python train.py --dataset="pictures of board games with random positions, seen at a slant" --cond_dropout=0.2 --attention=false --optimizer="soap" --precondition_frequency=25 --merge_dims=false --adamw_lr_other_params=0.0011 --epochs=68.3
Rows from block 10, named by matrix and row number. Rows with one number belong to one channel. Each number is 128 + 24 x the weight over its row's rms, rounded and kept within 0 to 255. All counts start at 0. Numbers have three digits each. After the name is the row's rms in percent of the matrix's.
# convs0: first 3x3 conv (model.decb.1.0.convs.0.weight, 96x192x3x3), inputs 90-98, a 3x3 kernel for each
# convs1: second 3x3 conv (model.decb.1.0.convs.1.weight, 96x96x3x3, transposed), outputs 90-95, a 3x3 kernel for each
convs0.3 092:143129096131123165128110094146124117140110099095138141105117106130156165130149130091084101126140131115134114111143137129146142157116124167146143138081097151154110132148114144090171124142120108117108141089133110142121127116123148137149121100112
convs1.3 094:151149155145141171136083098134148175099163131092095143142186129129080139110115087167163133092088108125091122114120146095112158145148146130143126096151129138108117
convs0.4 093:138131108120138134138115147158136134129147147093106120159119129126110153112123134151140123101129150093120122117116098118118095128135090159137120172143095141170114143121120108096160119114135119137120140131109142135141125132134138182138129119097
convs1.4 081:133133133108088074162146153108122110113099143113146098098163144129142151119139132134109151125086131169166139137165162162166140131144152154140105120089100133119131
convs0.5 106:122173114137091098122144131129118113083132126172109163116138107125117132171121126067136105107148140152158136171131116165202144114166098132129147138122114130136139123111130112128088111161103101121139118132113115140147115108122104101131119096125
convs1.5 100:099094094135068148090125139119147125131151185150142186135105128119098108138112176119117125080135109118119114137128131148168138128145099125138105106127122123143139
convs0.6 089:106144124145169138095086094136140162133091170109151108099116121133124099126115129158130172120126100124140141140058116098133091154102125164169162091138106133125118132141121109143123120103117117161104096106160110125160144134126196124126162119120
convs1.6 097:113090131145120138115107121118141130149132104115133142128125102128099113080133116115082143132072149116123113094115156117094155135125159101093112176095147120154096
convs0.7 089:120119152133130060127143122136125117120122086128144129088162119157141150126112107134119059117132107105123124154124145118153121128152140137136132139134155122157118128116123119115110132125108126126116119123118143138121126126121156134138108134134
convs1.7 104:114125131116144126109131127145142125132104153144129123125083145098073106125139144135140135080099102143116130098120126063160141107161118125120130119104151133128120
convs0.8 097:121100176117144110132134092162130175171060099119136136136086144148127168101092158138090136137141110130102139100138115116125142105128129098072111120074087137106073130147130148096130114154107103121117151118127109108123111132108150106134134158158
convs1.8 099:133131112136105137158115137069129130086159145123113136157132164142088146143147116145143155133026134105144127141150101162205128108096115117127132131105081085104193
convs0.9 094:104126147180136098125076158100159153149058095148191176114116114144101174165124134122112138149108135135110137136091135197141151149114148107084115075063101103091115128109119137142134125142125108143095115172112123106122123148137132145118104118151
convs1.9 091:126107152158134139136125140098180121114117142128140151152139105145127117113109129144115128138157113125138127127121142113161105147134160126128112120176127162162117
convs0.10 091:113112094110167198117112115205099148040166085148133108137152172150124183142157124125118164096143112092113126098169110086131155116101109109165127130112121127136124121104142110129113141117114105100149100122140114181123135139137100097107126143143
convs1.10 114:114084109149147095125150113135139105128098128113107117156136094095141128143132137104100125077124139134121180148136184130116099134139175135119180173159095148104107
convs0.11 087:142164120096103103124150154131150159111120139153118148199169121075198156113107121128146112118090132120138141123086127110088089134086127117091118152151145147139091108159122113109162117097142125133112090146124138121124115115112142136131083141127
convs1.11 100:163164117155107100117169122139140078144151124143130131152162176123147112141131122133148144125066120134144094127148091149148126121144117137158133111159135145162102
convs0.12 090:126103205134139082110136140190120158138136120091177110141138131096119155108148099105089127128186116110142100112087120091062101099065061138130120144121136111121115131135130162126147157144121111137150104151142148126114136131121142151137128133137
convs1.12 104:114115102127146111129109124159139136130116074119145119113148152141163159118160108118120102160080112161097131114130116166157067111110107167140146160140121109140123
convs0.13 102:142097134131156136139121132117135148100122130130133122125136130135118134159156110143106094101126132117122096114114123094125121093113161115162113127163133135152137116129126121131150122128125134113145109169130168139147130129130110080167131106130
convs1.13 090:133155117081109119143167138127139100107164080148144132117102160122131160130145134126137154133088155127108147132128150142138188151168155134101127135096140156124123
convs0.14 089:126116124137129103105139151143154165119157120132134165118134114153121130076156096103132105114138100145110114142092116129092163137123123152150122106068132153129158141119126141197122090128132115140104137133130109121128139108132120178117155126091
convs1.14 089:123150110132176206106114168122138144125117094130148146111064099147112115132151148095135099133137132123088136106123133128108088130123107119114127153174130139161125
convs0.15 094:115097083124098125075139153131113158077106137113117087113126100145105136140089132130149161064087150121109144115130153104142140129147147116139102122117162135135141133125135143095110146137109151108142123145113153138109132129147124156120133093131
convs1.15 101:137101114074137067140118138112161121131065129143132135112151084137133116143138112115125149118062129140103132111101114138081121149148144133131151139129113142156133
convs0.16 105:149108213109099047107158167125154137170096132123180121096141177163128095158128130121134140139154164127145140149115114139136187135091067128152112149136156134124126116134143126102144129133155130132124130124148110134152125120127151112117122114122
convs1.16 099:161149140061129112152149093138157163121143140124172141121121136099165138100118150152120140164052161138110140128092131161147131152146162122124138122133102122111127
convs0.17 095:126106113157118143110115114131148078127091153142146156124153150119120118158151086116072104107129109134131138137160135122128130143168136176155164198241130107130147140131127137104132136135129097119106093131120127080144122107125123092124144085124
convs1.17 084:092104158133151120101151141121162129129171150145140120116168135091101137124141141118108109127125103106127125117133151126117131146179142123129110136101161117105106
convs0.18 097:136121095153104176156124108139132147128108091128136143143135142128133193131081109155132129124131074125182106145100103125078155146108122108097140068126175128108170114117131108084131139128129124116148125095107135131119129108117142143127135140118
convs1.18 108:102117102160070112107103132150168133124154141127111141124106130090150108093156101122154129180119137122122126119099140160129123137091123140160116126144139111107131
convs0.19 088:090115105142096172127144099140146131107178114126112154136113131094125127106155117153127115111121153117138166109126071122138138128083135082085122156122128125141127092116140114172169133148141128120124114128166111104110133163135123071124142176117
convs1.19 089:169192169105124096124129120147116133106099117103122133129147157119165120133144086140145107126125104148129147119109133114091125124163144144139134139147143159139152
convs0.20 087:116078111128153140134074139115102155080143112095117134071147142121137077106162119133176112126164097116140129175118172151123165182128139133122115131114112180155163126108109149123128132130142131135125119116091116104128127117118132140126113125111
convs1.20 077:106160062113145145109151126098131117116163163117118130142104140105144120151100119122115135118105120141131118134160130118135129146141107153117116168150088123107131
convs0.21 112:136147088055061166182208024121086141123201164152103116097104132132156120141154168083132106152105134114116135118137137151118117133156161116142140151129145119131107107105140123101129091169099120135125118114098106132112118120126147151138122100163
convs1.21 103:126123145145162087094114137123117135113150103117133109105124109090166121110098139082116122156082169151105110117158105130068123127112137110121130115120118100117116
convs0.22 088:117109084150130159125105099127137125145130139119091153085108110114125156175153123106152122152173150124144142165102137145102110131144119168142139124125156146117150111121135111124126140118133129140085135122113129122092140115123110106121118119110
convs1.22 084:134154121138132159163121125116132125110141115111154128152124132111132138111133149163140138167135139117130133147155134163163152123154143134113152177130129147117138
convs0.23 098:126195161150073081128143147175102143061209090194071165186177142099091186175120117159099090115132164107151119090106095088164112102101110141120111125140135110123130159119134157074158152108150126104131142149151127111112131133123124117133137142121
convs1.23 117:133137134151156103123126129152166159134167148133105102135134119091145136099126128098132117091111098086109113117170139137159124127165113166165116090097093175200128
convs0.24 091:127114159151141147076115112167090197133174096147152151102160142141086116141139119136144180109084108156115146106101122086130059100127103133153145113100134130143143134136126120133123119135123138149095134125169085127095128113131114133112123127119
convs1.24 112:116126138108133149139126141132104125098140151137150130119185091163140128122115103101120149174106116110110152127092149132052146105123157121153111148088183162165128
convs0.25 088:134099116127162120125118153098134114125134091120133134099105086109104110096151131162097149187076132106116159145129163147144127162150160138164151126175183173168175151127135105108118133153125131126117094137122141133131123118132127133177083148120
convs1.25 085:140126107109069173117142101144120169095112075152120143109104108138115168140118122106134127116122130140098121132122108210085115104134144135173123118108130106132109
convs0.26 135:106115132138131124114120131125145147122102122123147115148133132120125144155147124124102138134147132129128128134111120115118123113119126125120116135144137134123133121128145158104120135125132134122121142171103144117134130125138112154136125162134
convs1.26 105:118118121129087123126133126132138150125102162136143131121091122133108102115112112121134129132105129130125119125138135133196131120093115141127115132126154126129124
convs0.27 085:134106115101162134146090121131144154129138098133147124124125111136089110140134144117118141120108148113125125150134132133127164139103123108113125095105100101100128140142126140073168142118126131129101129111104144125146125116133126146119149000134
convs1.27 108:124147143119092164109131128136114113113186110126109137114107147123111146123126132106139115142184113125126108121140128138218152108120116149135121118115174121141135
convs0.28 093:132109119106150121113151146117146129118134116158142111108114126171160122137131143099153082138063155142116098127173131141191197096183161143113137147086120151149154137123133111098162124125159126104154133110081096124131120143109133096118132090128
convs1.28 094:134080100091044101095149081134118125104148108160131122097143117156124152139128107122137121098106149168139132143148139153131146113123116120124160114099098144126132
convs0.29 084:150119110102166128129128160157146125146121126135152133131128159159139137135102140174147131108111150111087120088138136106076109128093139138125128121162119116137115106139118122152113113143132136140172112118148123155153130121124120116143140116109
convs1.29 099:138154163136153124156097129137149131134115178115113152116149133090134127132121122123117128132131098120188148133154146150091134119105104127126121128152100131147115
convs0.30 096:136155121145115132110106101089114099107111045129127093115116152128117097161108169144120133129128111119134178128102124127104147113103136136104116116106097117108122141134133111122109122098121124136119145140115139101144118146124123085105114255091
convs1.30 100:124146113107140099126164143136114150152107154131087119121085115119137089148158161106216086151111165134226091121165133118147117104106120125115110140087110089134141
convs0.31 106:116071085170192181117069118098130143156081072101159141108109112141104154117149145133128149122107097122140134157170111098114119178189123126117135145160124114143125121138145110091135123103129098124129142098150119151134121139122141133123161081148
convs1.31 097:134122106127114133124129125131101123139083072100139128128152124136104118134121141134119114125155118123133112143108128142187148120119105137136090122091072115124114
convs0.32 083:143137115149114090135160175134119131123175159112124145163189134149102136134097138143143122144109123100139137136140148076058088148170137119155142124151159139141128121137137158106177141145087136146084141127119120137145122150107132169141136186149
convs1.32 081:136179117090122112112111127143124130122105094108096131115136149154154107154112146120122130119119169079143116144125158140124137145150176130157106130178144097129128
convs0.33 109:111146133117110124161152073162084120080220087130110113147115104095134118105158140093114096087111106073136159120153128126107139136184113113137156141108112132128137144144124133063145139098116119139120133096221115183109129126115113132113145132149
convs1.33 113:110109144097130138122121115116111140125169080121133116068113122118192194143193165163153160143112095141149151127111154061138160107123111090126127134132144150140149
convs0.34 125:120131136116143064130117182133091150130121158131150128158114145132136146126131106145128113120119150135130129135131174126162182118127133135128116140123112168135140122156137116165155123123132142184053141160126119126123130104113117147116114128109
convs1.34 102:132134124114162128133159125121106126098152130142137123116142121109074129116153128126147128130118142142155136128122135114131118102106121136129132106134110132136131
convs0.35 107:128134133129127152136128051130117137101129135128115158166112139130138127140143126108138121120161108111137169134070147134137138124107079161143146122102130113104102114138100110165115157039140156090122059156146166109090146117138113112105117152125
convs1.35 125:123095138162120149135114108126121104132094107136108129116177150181101147145127146177125107126136088097120172108141110140165117111121127110091107124147136110105162
convs0.36 097:116143137132122144116121125121156186142141162110161072157150115152158132143120130129196136114138094137141087128143131124175115108131115123128126145104098153151155137128151187076156100156114146101168123104149124130125117138116155166113096092120
convs1.36 096:122098117141153204132120131118154117100125135128118146146104144174119100130142116139101144156186131209117184109125109130168135090100104147145150154110167149128230
convs0.37 101:133095151113159145121103143131102222139099071103175143092152088160110115121100141127118151119087098112142145149146119112105167142137176153132127131107127142135138158128123132126131142141139112147142121134141110099132130128127129116118118129136
convs1.37 110:119184105081114149145140124125152130124197126139090094120110109138120123127113139095114132138194136147084146107097147151146165128118100130122111129141152117102122
convs0.38 122:157121129121112117115133127155179083133126136096146161161070177098131148152109108154146115133209102120144125126159116139105162173095132112142135136105139138116146122127123149181205123107128132128119137120142122102117124134126131148129126132127
convs1.38 114:127149136083159130117105120108148130106153101126167120112137135120094119148139142127051128186128118092190138125123168136086141128156121148125139149142133110137150
convs0.39 100:144161142146024100122218143138079105167168200105108083157126091132144142141107141166099151101130102111111107113122119150140117129122150128129138162110129119148136135114135117148100133139159136135120114168140105125109118135127139130138098123093
convs1.39 100:108137119123163122124127107131120150128146122136114133124145107133126185125136122119115066112137132145140125135136143097069080140162152132103120159129118138130106
convs0.40 095:143175116120081142133111112126080099132114126116147158126123117115120127118140083120127124115130119122143103146094133127058071112101124138125114144129122128125138142116134126159106135083177137158092161085123106167114140152134151112124125095148
convs1.40 103:110144121107124100113099128119131115112091133121121145122161144133142138147135128138150149132136104131161128112119111115108092095099085192057095094158143098109064
convs0.41 100:115151134111132120128155162165101112131178159130088100161161142094087149145134130112159131145084099153148147101123113148255157093122133117140135123121138144120116135119139127120131117152127133143131130149104134141117131135117143143134120136126
convs1.41 095:135143127158134125149119133131122150124129121121126124142149131123115115144177138129150140117086136138190114141112131152107124125116121107120136139154141085091140
convs0.42 115:140159169109098104138179146116083116106179137112117112077118089134155118107099124104144136130130118126159149083095113071056115127120084103092062080105097080108085121130121137123102121154120135106121122150121147105085130124136114119142144137100
convs1.42 142:151102073070115157101112106131143136114126159114132124145135122109100168115119130144129103100145146169103097153095105108127157102139116142129079044158120129143097
convs0.43 090:143096120097195192141134107151123093148085162128107144128157166136188112106149129111110141134131109080124151126170139170096088157123145136111137119088109140151119128131124108079118135099139127143125142109111130122109127100121110122133106101141
convs1.43 093:124162138146147131164131108115092152101143146128114147138173102108116119105119147146140140142158145117069130138209124109133140118101126139125160121108114145124130
convs0.44 099:130157196117101043122167224122115060116140142126124107196128148147112103119155092095118129095171153129127121100106109154137129102140100119122134141115122144121143134132130114150115134122124145138123108123160161134082125118123128134137119126117
convs1.44 117:124158131109141154147127121117118115132134121106115114126061156145178114120149133108155141156137123127145155096121136158153103150095136123127124125100088150114154
convs0.45 094:130136097121136168117128085159149129143171080112113171135088141127085133131106147143121141086140103103097141101101129148171115125148122123128143166103143183114155132124138084208118128118133121128159079170129112138121112145105145144090154072137
convs1.45 092:099126115153196075117128119127119126128127114122125146131123111111130115140119104127118097161133138131144127117103117136020122121122115144155113135147110137114163
convs0.46 122:134099099114196180101053101165135055099128109163105127132048121104191091089117207142125131158142152103141182145143134115140135147108144127147139125146123136124131127139126145139111148116138130112121113126132111153128139124121127127134134131136
convs1.46 102:113108125176168111129113135123095130147157136115127116127129121139136135112124117135131120182125109152118144129125122139152164147093096133099148097105208086140137
convs0.47 087:131112136133120105108134146154146114124128116137136160163123130172139129136090117103139108078103091114100117152168138173207142117164132127079133105086147139138120136132136161082147122119130128106140139077114129168129136133134163142149136141124
convs1.47 101:132091138113127150141164136124137125104151119123109123141142140122112149147128162116097112111160130109143108117140135091145135106142146131137137139120112146185139
convs0.48 114:108119121129139140133123127130138118139115117140102126137121143130115144129136140130121131140124149091129130133093105109073090126047096127119134117181132112152126122114113154161103093146096134154112129116165142154122127137130131117142124125129
convs1.48 106:130176119112193144112143128107064121096058134131109124128134126150104137133140130128095164113234141124110133134141143084088141130116144125142116131095151122129128
convs0.49 090:128127078145143136138133128130105110147127103140107105153096087128106116127135149093120120118120121123115131127123116131077121146129128160155129164176130181142141136120138087192080111105135133138116160089148127139121132105130150166111126130147
convs1.49 092:139149131120128161147119136123111130158129169128139159159161111160162086110104112128143148120138146127128092129098115130058137138127114107117132147134136123114176
convs0.50 096:140110107123180171177016134102147186138130102136085173114134138143094119120082085118147124145137128122121155119096133136119129119155120115132151142087112120139122116114112163124129139112126090149111152106145124147145130143146129122123131115144
convs1.50 104:136116134099132120105171109144128122129198114135119135089138112137057172145164106137101138087166149170134143127140108106104085122104122193167138098179096147103079
convs0.51 087:142132128122138171136144162155143126196107151088140099102097123130145098123188100128084138144118162134155153138151154136111146141113125123166146082092148135132135131131122132113125120142151150105159142069113111137108123109127166104129162129147
convs1.51 089:105132096138054132135122159126074103101150112172122148084107143146087130102104125141158134156135168112126132122114166152180126119147108115092083095142148122152147
convs0.52 098:159121110089126125157135140112114105131128123121134104142093201134124066068100142140114142121104107126124151131177134141126086125098144154162120112149138113139111142135122147079119129126164113156119129151135124113122120129116124155122131122119
convs1.52 109:133104144101138105124114136122121144108097129146148119125088100132118139134123114119152157172134094116164089112125125134088120110161134161136132141083122131116144
convs0.53 094:101181096127110143120095137131149119112110089129100118067114068201130098101104107124079079155119175137154146101127124156123154131115136151130147118113136122117118105143166154114125111111155116121146105081127134135129132145129138107129144124143
convs1.53 084:159177119174131157145134093114147156155139137127130130131127142113150126138127138141152135107133153105154100125139154155093135152140108118129152105113081166086135
convs0.54 102:090146164139115048117143144170171135140125139198103147089146088059137140089108131142125138076119197124138148116116123122100125151096133115092120146136107151122133137132111108110097123113130125147086156118132092169100137134122131131160137125132
convs1.54 107:104109115160140141141145106116147140110124129130125103133163151171086217134150106162089123053134152174038137110136142116125135136142116126185108101112152094112127
convs0.55 117:112168164148089039120142181119125110153080177159123144147166125132111127141128135159130094103116162146111136132119138118159180122117112130142148136153143143134148140146166125190125130135131135166142126188127128109110122146109130133132134139118
convs1.55 100:129131130127009149126104134141151140126111131133111133127120101101083118161159135122106131147097128117118123111144119180113120154144130128132120140118160131158126
convs0.56 086:129081133117133130147156166094070146148149137139097105102140082124141072124109112157123079162149088135144099165118117111107076178102150107168137141137134115158120110104122147115098122086165145130131102156104166131114125123140131117172117137138
convs1.56 108:160096108083155117128127139140171117107117139110137096129154133124171073113152127135155102108130193146145166122112112121138153132092135109122126104171117139104172
convs0.57 092:130149112105145142163107110106125113163121102148127132126131135125126117157196078117088163092088139133086130142098147124120123076158073130108142103142118134131134112142099120129118132133117126115122120152091129129138112139129145152117101124129
convs1.57 109:123136102109138168117111123104107129104154070127130093099151119130154120153142142138077155169106122123113133163130102143107141114123125133094127108118066116129127
convs0.58 089:106127162141116108145135152101171122142141137149128100152153091108140091117092149081125072139103148137087138112107124111081110094136115106122121163155117142129117116127144127107131128111127130120120109125123113123112147116128133241145139129095
convs1.58 087:110106116129098103090100128131169147118126083112113087122160108115210117107148122141134127146145116146107099127127124133176138085095115136156162128150108120164152
convs0.59 085:129138124117119155134155128123160133123100131125124150166145137114079156119144117084135115151155126108137134165115134145113115162148148184116149147130173153152141119130136107165079109141113152116139151142131141146120139126130124120150132138136
convs1.59 076:125122122170111124108158146158125139162186170169163167122155135153136170122119117111137132118176059105105168094104081127103138093070125100144111129173140100128096
convs0.60 121:115116088133186124128107117128156152140091105153105139127151109124098136142116168138129102130120156132101141125126140112129116099145107127123119113139130127113111121140130147041185116140167142147105125180082125125126124117108149142155125103141
convs1.60 106:132139135148011158130149146114130134117114139130116136131123098129121124120118114141133154136172118138138133107126096091117111126126116131155105120106163143117127
convs0.61 108:133138132124078147126172142146104111138145141113108125141136153103141107109182115134126134111155110118123123119141098131100157160082158113131103112097136118094136129120122102203097108136112108109144100079152134105138124129136130143132132090131
convs1.61 117:119147157158111123114123138125139138131093149126144118128111100129136124136120117142152139133149121130133118125134107139146125129153119135122113136152148131127112
convs0.62 084:144104088121148148125121123124110113146200118112131127123116159158141140117100093153092150121096121118149121144129137122130095139115141128143142145110142120151152114112131111188125139134136128136125136124137143107145125144123125086151119179128
convs1.62 091:152069104136078121123086147111144129112167113116110120136100118158100172140112117111132114117147126126136115140158140137123169113115109137147125122136100145132124
convs0.63 105:102172133139093100117157191123141064192072227172086112126174122113129185129090137121160073121168138142094160114090101089187101121134147121116135110166110117138106126123124110184197124136102141132103117143121140150128115129118129132132120141120
convs1.63 096:149150118146123149110158120137108141143099133137086143101122108136159095128101137096096145102149143148147116149129120152134123178129111148107137111111145169140126
convs0.64 130:123155153129088048120158163119135078137096202123123124136127147126137114120135134142108133116101127110137138144110146129128111116135150116138130134132100140138139135116136121134169131127123147113157140132151125144127129141133140000000127145153
convs1.64 111:135145130138142147130148147140124137122143129164089151128125133137114118118163097138157136129098144131181122123139124116106152123130126112124122130104118131095103
convs0.65 108:143151113146114092141150143122144097084098120153104115134146141136112149125137122116118137146121148114139151124150132132189108090142108130140141109125116153143143113095140114108142136171081195125079178116147089143109137103133138232104141090143
convs1.65 116:126151140143128148137123119129123125139135144107088119112158127185051182126151051136125128151147104137135190112122108158113099122079079111117144122136124187071136
convs0.66 101:133157140121092104112148157118126085156092159124097135127151137126115135160124133166122159120125142139126148131138134131138149125136145113120099110163122111105133118131119127128099145133145139137148122127135116104144131132135122185193120115145
convs1.66 090:116123117142120140115077104114123120135113137110126134132105101149081147139107123131122135128137131117097132110146127104082137086090111121129141100078134130084104
convs0.67 106:120141144132049046105148170090140105205213247154153093105153141143121115121174098118171125115118091179150107137110109129125119111144133120126129128144103147155120155112132112179107138132126126113123112124136143121124116149132145153144126137109
convs1.67 104:133104130138129140130160130141101131101143117121129141161135127095075139160142126115076128135151147108114133150160150135071124141129128176169135110164094204162131
convs0.68 099:127138115143101179136134099168105165103114125156123131101090127167116151117124122131158137140145154079142122125131129123175169149173163121097119139067119144058116106121105125131117117149114111117145126140144134135132133132129129135100137107125
convs1.68 091:106161154173145190127114121130128151147120100145145119131123144117130151135114101157117109102084112112105145130086126150130137110167124135093130099152132142117114
convs0.69 083:148129135136114185129143145124118126134107169100148112102058120054084081111134081181117155139166147123136139121092136107137166139105153112123119138144115145098121144104129105143144128119135126137127128135105142114140146127142143160153110122106
convs1.69 101:106095125085157128131116127171171159117080074105138141120151168128160107113124146136125107134110131125106121160135144105110146129134151112141137134118116115132127
convs0.70 113:116112118116154159125125103128099206113113101115080196126165116163104101098146106161152119156137142101148142158122140141107180131116164129111124146114166147140126125116126108075102122134129136101131109114102132126128127122130134118144132120121
convs1.70 096:144141117102121126120133144156097146168129094113130131154143108162150124149151136125123162091103134139105133147119148162073158131155144111107157152092110163124115
convs0.71 119:126085149120135128140130132086131192078103162053205090110108148123152106085164086145121111125165119119148152123120166158102132159128150117129141152117137142126136123116126118088082128102141132117134120150138133142121133121132133136133128140127
convs1.71 095:136120132130170137116145117132161118122134108123147112100139145123180151119124158133083123154080152144090124134119130149070174135141154100094120162080127151141113
convs0.72 090:121161132116100131139151150119099174128174103139102133105133103105127089124103113083120117132145148128082135139134150072104116116169112144173130136155146140159154134126109137163130104127116107151134148151121092109136127101123146142116158160100
convs1.72 094:148181145152092147125104161147085072165178125115127115093136124126122098122098135103142145120089129124160147135124122129078139113104144158126119107093152100133144
convs0.73 091:138115112135158143122104124138168158109140101175095116127069121132144121142148169151128112147158116113117189101153149162160146135183138128147154122101213127168153129133116119137143132111123128125124144141135120125152141163126141090132129088123
convs1.73 089:149107134140124121118075119122161134115181121127129137107147111126100100148095124127122125052100112092131093129193111144115138126137114125149156126114107115128109
convs0.74 128:127173139115048122145159130109128139106198126152115142120148116155117145136119111153140123105127122124157130137117144128130130126139119121097137150121121120122141138134128172092143129130128105100136127167135137117132128096135123145121125136130
convs1.74 108:120124142118080109121146093133124135130131121122134104116105117103151088107126147135147138124132129129152138129141117147113104111147138133130134148120108118143110
convs0.75 091:118108132108135148119111104136163124108117118157154133145139079140124172117081134108145123131123117127134136102173136147117134128186150125131140126129163110072096117122116141148129123150126137117140114118112132104158121120109154072117117141120
convs1.75 093:131108124080127094098114139105139106158133145113117134121137131145151191131153132114140184145131134145157108110083159121103163112136125126107126149157169133131123
convs0.76 135:129148116130148158134119105126130145151107130121138118129114129124117094129142142131117129151113127119128110124098120133136113110085094130104127121095115124120120133121139098145120114152151136141130123120183138126162127123107129217154133225130
convs1.76 109:137189132121214137124134128130108132131162114128127136123148122106154135125115126135137146129168136126133128134141132094117133119128132134129115125139144142127125
convs0.77 090:125124083152167131130091115085127132107150146127098147141099075133092101090089126147141111096108120129083137120063147135153146168152123135137117141130126147111110142124156125149131125155163126119098152137122156150160123137120119141134126135132
convs1.77 111:130150151149150152130110147151169145152164118132098099113103098151107144148094142113147140152026132138114105097128135124064141143097128114117108120068119145118126
convs0.78 086:164123129120145097124125112091140141153088161129145122143125152149120163134087184121118133073126128088156148091123121129139103107143130134143141124105138163147138089121137138096163153129131113141125141137128136118160110107111138163102105112136
convs1.78 086:117111120157077116145146142132116152133107112145146121194133136117106130163127175153147126138098107099129146149154112124169103120123116143143101181134139158089115
convs0.79 087:134123085116109123129121133141114158109125120140147120136101140133171140115117158155125136115084129138116145105109128133109130095101117120127110141177126147207108108125117118096133118117131104123118121112116094132117139134131124151115112088144
convs1.79 083:129120114144123125095133129136100132125099142155157128131130140152092139138157118148114124129109139126083163146121127117109123127123126112122143129088109140127141
convs0.80 092:125144125133110123132141138097153135142119117183140076158090128133101091138128150145153151145092128144130127118114102096124103128143111113127150106075099134126127118135127078153121130142107122135135124119119119080139134088131122164104121125119
convs1.80 101:096092087141157122123130115124104104113123114110091127132142146127176137099120144139151169160112209116144149141127121107138127140135133071191197154163178183197107
convs0.81 089:142127109160117140114148122124131107129081167069131131133163116133125156129128137147090126132108171121121146146149144137122122153081127112097125085165161092154128132116123136129128129120132104141141120135143153112135108132125131088084108113109
convs1.81 087:159137106167146169148130154119141141129106115125138086142137129163117111143136139127149121133064117111136152131134144130145144133083111098147143130125103123098087
convs0.82 093:153113131160104147149122096125155105160070107124127156105101087117108090078139109119116153152116111089119133143115127147140137118125096109150137147176099138138156091132120132088185138098138138104145121091123139115105121118110096083125125121105
convs1.82 086:122073128173137137104135105106124146158116164114146093144139100117211115150144111104091146121119111112104154136135161117147139129144137139127143099094129125107105
convs0.83 127:150110104106121190185079037061019112158231095121113154089082121165156111149144132158142115126104140118152157121150149140112108125119160121141116134134131141125123131116128118094119128114128137116135130114136154105145125117126147147129144127150
convs1.83 095:097139119166182168113139152108108113141142095123107127113132100146150125112120131119116112146114139136155139132127139140120047112171152138163149160128059112113094
convs0.84 087:153134111111115114151132153116137099162165169099151132168137102118085145130099110139118159106101160160119111141106103090048084105083109064038068045000058022000068127138144119065169157139112135122112145161131103114100135127104111126150133115130
convs1.84 089:103110138148104155113159143100135110150109096108136114126080083146148124147124168111116136109103136117119137111133134134093148096124132153128083100044175127154106
convs0.85 121:139132129125148123135149115110225133167184073149129136110147132125123123143084133110122117115151125120114114145112146141100157143127127148120132136130142129160116133142174116161159141114112138124165128112118131127152125133130128153133133142112
convs1.85 111:124106149094149150136138160132133161118137141115167109162126147145135106087133104071147118140198153190142120088152138091176123137103121118115132101162115140104158
convs0.86 088:121112099135130130156109163090195105144130133125172123169135121137106131137115094139123135111120108158115138103141132140192115117119147130121124116139125129139115133134143169125094105196100130155112156112155128140139125130134129118104109121120
convs1.86 094:116148137161127095107141162182167129112132095137122100109134136099092138142104154101122137141135091090135148142117149129078176127124132132112129131073154080146099
convs0.87 097:130113106117143139126095131121085153105133130127146130118094144111159121142137124133154142139166108123149116117141098128083151112095123138163161137226152105165155130121122097185114134142106133088132155095133106128106128134144137224142140164155
convs1.87 109:133107119099147142117116111119091119119135140132128133131129131127073087121123150135115147119138132144151093121145144111142175097149146119141101150105168134157105
convs0.88 094:127139115132148129139137147166115116148137116119093105115126135158195107097115136111118115107096117089078130103144131155136127139142139116153112127144120132124150118098138105168116137126126138106113130125134139120166143135150117145123139075129
convs1.88 097:142095129104110077127072090150133141077162118125137135145138128113152142157147100156142126132128168116157121153161139141104107124110130141109087124119084073084136
convs0.89 099:109098156183158049087164163141117157063062187124141083098152103149167116127140146120160115145124128105169153153130127113098102130089133167124140166101095151135119149138124079128107117103105127141117135111134136119102134138130121155143146145119
convs1.89 105:101103125125128115136121083114086136143042138144106123152150106108156132153120139123106135129161122087079165157126110122134113176103112170129121133231092149101093
convs0.90 103:114145132149106116131104120109084116117095156092153155098103128087128155150136105157132151124131115111189143145122146165118135090148143145147149164159138112145152134135133091123148132116137103129138176115113112122123124144140120171115126088163
convs1.90 120:110132133181148124128107159099156101118091111170139151114105150127167132092100128109123158153091181112219111107124139137102107110144134097154129255071020100095251
convs0.91 127:111117138124122089139111134116169134136138123140116118130149121109119176151124118102104115132130125135120129132134149120113119125126112128118132141167132117154116116138122178000180112140106124106127114177093133132132119137105161000161138000139
convs1.91 101:119134123144133112122157138131111124133130125130147115129133107130136109120090138127154125131155098122155113157146121138096108136142118135128123135106154137150108
convs0.92 105:151108103127170160138075089096160154138106069120140156132096105116160161163062152093149110145129117116125120145122152128180122137223083136114135115124119117154108126142098117110152113124112127126099120189128127178107135102122111115112111144122
convs1.92 095:128179141129150177105140101137130153103118138121121103121105108152127118120109127110147121151127142129167108118148150101171141122120098148102108139106126116131087
convs0.93 097:123125103108192171140083138142161163122046081118173153163112136129141150152096133074135123135117126117099100119137115128149129157153131126130123097089094128116117129144135124120134126096135133146113119159098121141115119147131134143149151125120
convs1.93 098:127093131117076151113150132124117106136179169129129129095131113074140112127116124125120140153186125125122113107161106144162090147121133110159099147163135118126146
convs0.94 084:141111092135190172127138142165156117137079148112149110163091167107126123118161129148094109092135139120076113132175143170147186163166194117137126128101121141126130110117126103132114087138154123123139138105069138110142134135141134128122124202163
convs1.94 100:134122113131159121126134116125130137170124150121128103143154121157160108139117146130122133064135110116097143134152158179148146120102122098110130126132140114113128
convs0.95 096:115108100110195154131033101100213139138075090113213132168121117091148159180100154149111135087140099119139113095115109127169139085114111124108159097116107116111144124132131103164113105139119132138141131127141144109153129130123139109137101166114
convs1.95 098:125154133121137143098135138113108116162102149129135120106150132153116122137132119143151118110131130119109141121125125147093106142123148137089125107121130101105137